Rows from block 4 of the image encoder of a small image captioner, named by matrix and row number. Rows with one number belong to one neuron. Each number is 500 + 50 x the weight over its row's rms, rounded and kept within 0 to 999. All counts start at 0. Numbers have three digits each.
After each neuron's rows are labels from the 100 images, of 14848, where the neuron reaches its highest value: "colour at peak" is the nearest of a few named colours to the mean colour under the peak. Only what is clearly more common there than usual is listed. The data: made-up waving flags.
# fc1: MLP up (encoder.blocks.4.mlp.fc1.weight, 768x192), inputs 64-127
# fc2: MLP down (encoder.blocks.4.mlp.fc2.weight, 192x768, transposed), outputs 64-127

fc1.673:437499582496497464529498487509505340458529553576494523486431482537523497541534498517438536517482429455489398494483439559516595465464531548486496486392476382494504596499513542453528510460509514
fc2.673:579477511563483521582529542524460491480519546492495441448481536501461548538468519517500388450478552540396568437545617445561574421459467521456497590536419520553501475450576441477483437468492597
colour at peak: brown

fc1.77:469493516493568446469546467522416519564533526502435492487484498424581507458460401504505540541509417574460493384443555521506489502543358607568406489457565473521499436408452478471544588641490561
fc2.77:523526476475507497533491486501431592622539550476327391571532586510557565497453441406468496485492488466556511569467493485495535505459473534471582567595623517449422469462571514504472505513482517
colour at peak: green

fc1.727:560494481557454478539428498479424490374531531455517502542487449521555501554569384439450511494450472501572484521480454444465571525414489549404505479419453523563419492568508411500512488485530566
fc2.727:500531520608555549457531537466499421490485573421551509553461564437535509415499567469407454397537446451497501385560478496565507468478553449506536504504529545465420500520566457544510547513445435
colour at peak: pink

fc1.183:481457498498423493544467479517589522523456620493482538385507520504568479570458571466522495440498500524456484383488485575500443478445470486463399509460546488471442485512448587400537501461517556
fc2.183:451455489518462524480575483430493533520497501552448415470546579472516544507482513498511552431544538503495533452498462486434517625429548524590525552532504445541508504473494541536486561476467402
colour at peak: grey

fc1.466:685488506565523531560565457502396503497533523579524524413458493460438449562481491496526441536539389429495525432391382540499637485526472443510500542482551436500490535501410523477412487514481572
fc2.466:489509486525512471442556611409480510415617476519470572511501482439584445604469583562559570553532496494515544557462502411489550487448498483482610511551473475502459549451523518462445543460522414
colour at peak: brown

fc1.655:534373508477476484491485487425423490529457468574496368572577429500523441472510521482477582494526417500518516595557454510521492459509537577504517458449521480449503460480543524487471469561405466
fc2.655:396528494547452490412476499465479508477500534503575489570524501562479436500550486600512474478483585421603565426590483540426560426488470472451477519477478559523517462497494599529561467504433486
colour at peak: orange

fc1.586:554485404491463581560468494429510472512491486507544470444529388535538536471570496426435518505590414496441534646576470496500532516502412550506444453533492491480590469483428455398487471552526486
fc2.586:495419509495484530452555586510472418435639460494464497495387557469491486463468437481527464436500457458479516574631553543573545494496579441433492504483562514515511565528433498563529536533373467
colour at peak: red

fc1.316:450545406539522398569531578573548553543519442477455447556496562484511497560393461557496488515420490444442502521453391465542509529501566527537601562482481471433490416496416480511510435530502577
fc2.316:579407534590478501430540444591437573450480493506535615519527514430522553486466608475518455531511567492590501446520466526525501593495474540399530514449522558421450483486513488580469469529469563
colour at peak: yellow

fc1.58:463534488550570553535485501552535477519469519455488494490506472465472596516476444474458469461468463536482425469456441548449488527457482524568424580490546503523578470429528461563565540468567438
fc2.58:568513523511474402519479556566400522514520552487377474487532604563507439483523423474465457450426484497505501537464525394529560506440588546458476547433503551560503545573581546554496471508476438
colour at peak: green

fc1.547:517596425379534451487510532510522471504460571655489554495521495557549509513478567558604500460518506482508459554428464513615518397408499592490458548483499485437526456489503546574519553592413519
fc2.547:510534432561496533419416486518555449514570470441521537475473433432452509549550487533478473474400534548607558542551568549505570584444479505537482521497542529515512512524538616536517464359501427
colour at peak: green

fc1.740:506468518500485552502470507527517510485500461562498431476554476492534475530543517472468485621543497500496478506482406571586554408512381500542481464471437500589480374553496502542518527490539489
fc2.740:502423502498510514560504560420577526551545549451497483575545517478432515496542417489540502480451550510486527410569475554648495410526528519497500539450512543602451491450500536532585497498410466
colour at peak: purple

fc1.667:506504656532439447477492505504527452420486503526498526448442467519447547580439530623396504509544493524548451507539485438564495442482569517470512469495528443537457485500501455421506530506562519
fc2.667:457518507622466483437525396540433544493504472475621500482502510503456505453468521613447466442625483484477550470629530551626467518443520501510570460413415478562500499516534468479524580520503603
colour at peak: green

fc1.25:538538438577425532469508516480493576510440427564520500480572450551526621593554457536483463467505505524467525494497467429510551502421535554451481481490468499513493509478393367453574408494467566
fc2.25:495450475499494491511507594528617505575606457483523498521491535518458467479538519453515532428424483509454507483559520543520482480501573466442451475552455465429421536476537505546471502468416423
colour at peak: green

fc1.374:567479506462497496424544554479515543526530576528524561484484461417575566521528608534461431490439478527504531519472499518553528563556532416503463480547548434474405505419461533444484521478520541
fc2.374:474408564424497510467523527479474455516601469472457469532428568479497525503446494565496574524528554520420513367569576575499513562389493501509547535545525573470494541490500468441573481412484475
colour at peak: grey

fc1.251:516519467498496529428421471462526490478597521577442476426477436467612463513549499508518416525459465475471519415535489496469491570422493444484417414461453435463449659517588509497543533486482458
fc2.251:544498458521605472504589545432442476546532460476471542529562555473432562522496528469498523449514588522433566487426536462483614523547568604496530426578490559484409424555588454487492538373450507
colour at peak: grey

fc1.694:586473387447515437510509555466447458503589548480505574472528415498567524540565427519533466462448474574443515609495467479439526554526498536493482560468482461538403544464475501485534511605579473
fc2.694:470522440433478465520489455508520553500643495480511469611540634477512561556506425480505501534468493491500479593494513497556510533442580529470514486462470603520449474490569465531586502545455503
colour at peak: black

fc1.275:583510475520513575515483421527504494558581496387445451604553522549506550491413460551545547418537508511420549511446407441481565501526531482429486453446519542448509443487547491481560546521527521
fc2.275:460498466551422477455502609488467491476504568498559471524507567530538434534462475547551488429509562423445455413526449514553448476434502527528538495484495551512537538484570544556577444421534478
colour at peak: black

fc1.90:492553548450533497598531501463436483451591428595451482507379523473452515549519541467571454505458508552500431519446456529463603514534507562508424501443534578485478546486516538498374576577444490
fc2.90:525499508414541488425558460485464539556551472445468526538559592420533557558557502548533529492463512441500561491525546435547498418454485571389620462558531518495440474545464535395466533403503554
colour at peak: purple

fc1.157:446501522496539510496495609557447427490537508522461492626447562517490360489542545529431526458476494529531401502438523557440549465482544525427505576467403434476504552544468526509486486509520484
fc2.157:559488582588518498469506542458429474509403439503565506526585564481476531547482494468496387486561514451516583447562542498520525443573435489437533475510501489615405411543567402520589525530464573
colour at peak: brown

fc1.404:444494453488515541595514400520565528584414407603554527554533609521517502562491406458467513547573505513525483406543419521508517467485440577497504468457519471528450498573503523529500525434497596
fc2.404:491466499575523565528563567532476582456521614420549545463451465564501500457440562381418408545442518513457414505512518476570506376528455489609509543579525455590504457510543491464494600471486523
colour at peak: orange

fc1.35:487474557542525518477486505481545409495549492510514574531452496452409449509443582510581534510473508516564503616543498487533406472540377524481456518496504476538508485485546490374526490505537443
fc2.35:458469583512481566510512519455560450490443482558575515453524516448511455457465489513486457569483419505418599451563539440493509451512496495456486537469421560504541606495394568552475479466506543
colour at peak: yellow

fc1.243:419460492548588473534506555543524538584478436491438623490501474507475474546527517484380504518557495447510425501617545545473469411510410570463456412515525485382529463526537554483590584530618435
fc2.243:528517549604542428512530458407440422554500562521457492478451575513523433461437451522483508516487478383554562411516669487577562556486590559443524461540523458601486502542509414497526455501500556
colour at peak: brown

fc1.635:453461418573455548404401467443483337471560505554475447509530559528535498460542491467497511462553546544441532453514451502445418492349480482495432524462567533467562579465568452465486416583557484
fc2.635:539490481647483516563531494530536468482501503556608600500534521493513505544409603506526466499492532457549504464410514513545523595526499488483526503594394480469510471439457514626435502419481517
colour at peak: pink

fc1.105:572446445507597490546554449545503542561598529508498488487391565446488504526541456533398456445504536539569486459515463522499446554411502557546560501495460541482508473464417558480477444544498527
fc2.105:454459553503432477456534424475485499517595476493421536506628532528558472486452560535454579431503550556482373504556487527491523450440464437577530533542491460485528490470537556357495481561444564
colour at peak: green

fc1.270:393532394555466461522444430563485488504625586481443535499445464497580556412475497522498514494651518501447535513575488504481575465581446541472511509447513491473599445480474479468569559506502503
fc2.270:472395477558558472499511616428472518511526463418481457445624435477486430476456490524523527540509562482509483447410479492595448484463539523537504559500489543466500448457579504485586507432432483
colour at peak: green

fc1.299:359422485408486442567454462544467511541501452448525609512473509495491434518502538537511372463400488535487505471456445542518526566475517560499538432494497484480508445498606553477538455635562497
fc2.299:624454583603576563492475529491494535547492488527483497546487603508469488443515467568554440449427546528488606409593604438490594433475555609468490539464496547544488490513512491432431422543444461
colour at peak: purple

fc1.386:565521438622492519468412542475528545485490468555478423479499537496512588574490459402528507467573452573470482480503444466434363578437547565556505530519516567451463455442478499491501504585541423
fc2.386:510504468498375432544548504562482474484515356551484501642476591526492503544532423523586543439412476556532492532576525527509590559507596527505607600431542510609498460541495457519515411489443468
colour at peak: green

fc1.634:605499481544531525465480540432434514481497466475545554470460485590444519467508560512461435513506490478528471510441548503464514399472514573366544515558461582476469493491484555562549536463481428
fc2.634:533613448530402529526554470416503517504602435554547501581576402489503491550464519440438508465415494513623535481490502495526487593422480436552460525501470475457512453550545546527523538421458504
colour at peak: green

fc1.154:465438439534412479467558497456454586488464509539509585458525460487490455453480456538519600468483536544465446489491527526601621552450537460566542520511524493499554389530556412466625480557514515
fc2.154:466424469494422517557507488481538517524582478554524416534590575463410549512497442480450557476436520476532561469568538482519593626504623634437491467482462500533507443443583493552516357508402560
colour at peak: purple

fc1.238:504449428427467518510500467467463420558499455391530547547482458451458539428531404364520510439460441546518436615539466555502497551459513473517489483518545414521543574512531460475516506491599482
fc2.238:513485552548503507515441473544441542482556444470550427461499581540574515406573372540478477504562429410464470539569501585549507426423501575546590508431562608491491403423544530569540537442427377
colour at peak: black

fc1.221:499487493464436531466526455484549470514547399493414463567500457512489504479437423529511510532518544498539463471537475483502457565474425397556486539556566472510393549515463460393469532460430447
fc2.221:479447464533524510388477494552499485536579582455450590435514468609515522513477447524562478447450504504563505472527469567562459440467518516505500528526497451533488492590530543469539508410549549
colour at peak: pink

fc1.62:487487523538512456567481499539606609562519548426525535485468596486523591488401469481477470513472531519546506440474453485451456553498527495514518453505474441593564446493457551544516544541475506
fc2.62:480499455449434403534532490508515448449490504528511502562585485480490454480522483476515496458415571409468451453430494472468493595535552565523477402600461526456476519488641511550499506417466496
colour at peak: blue

fc1.142:469511500453549513578433405590479434524592438511453435473541469487503509555515461545459428477537483480533510511529488509481554416537477427532469535462559461553458447485526500517643542573456509
fc2.142:454520534538506480498460511418449605515536506390482474543419579434406565438597421489487510487498551442519378383457462507563533494470480567501509552476570608459484509557564595483478581442492411
colour at peak: green

fc1.550:435453507573457562494520527496517463450485436529547477384476454565509558494382487485525473480499541569498546463441548598435490500452506498576456505487544539487508378530489493490555617527560522
fc2.550:588549567439481552456510516554492451468498442543543465598511624502395476574513521535503573480405537532572535478537470481453497530484575519489513510522455489509450474478478512476406503391505570
colour at peak: green

fc1.22:519558479481449510470599542432507455494515576466455394516568438503457552480523548438527465612515501600491533473547457568510444452443423597509366542418536548574516462475583542490499449546482530
fc2.22:501444450467410545540424457453496474504522535490464499508536569439536454514560418490514509420522419499558564419536391501495478513514582467489594501411480562529514574504499568545535595426432469
colour at peak: green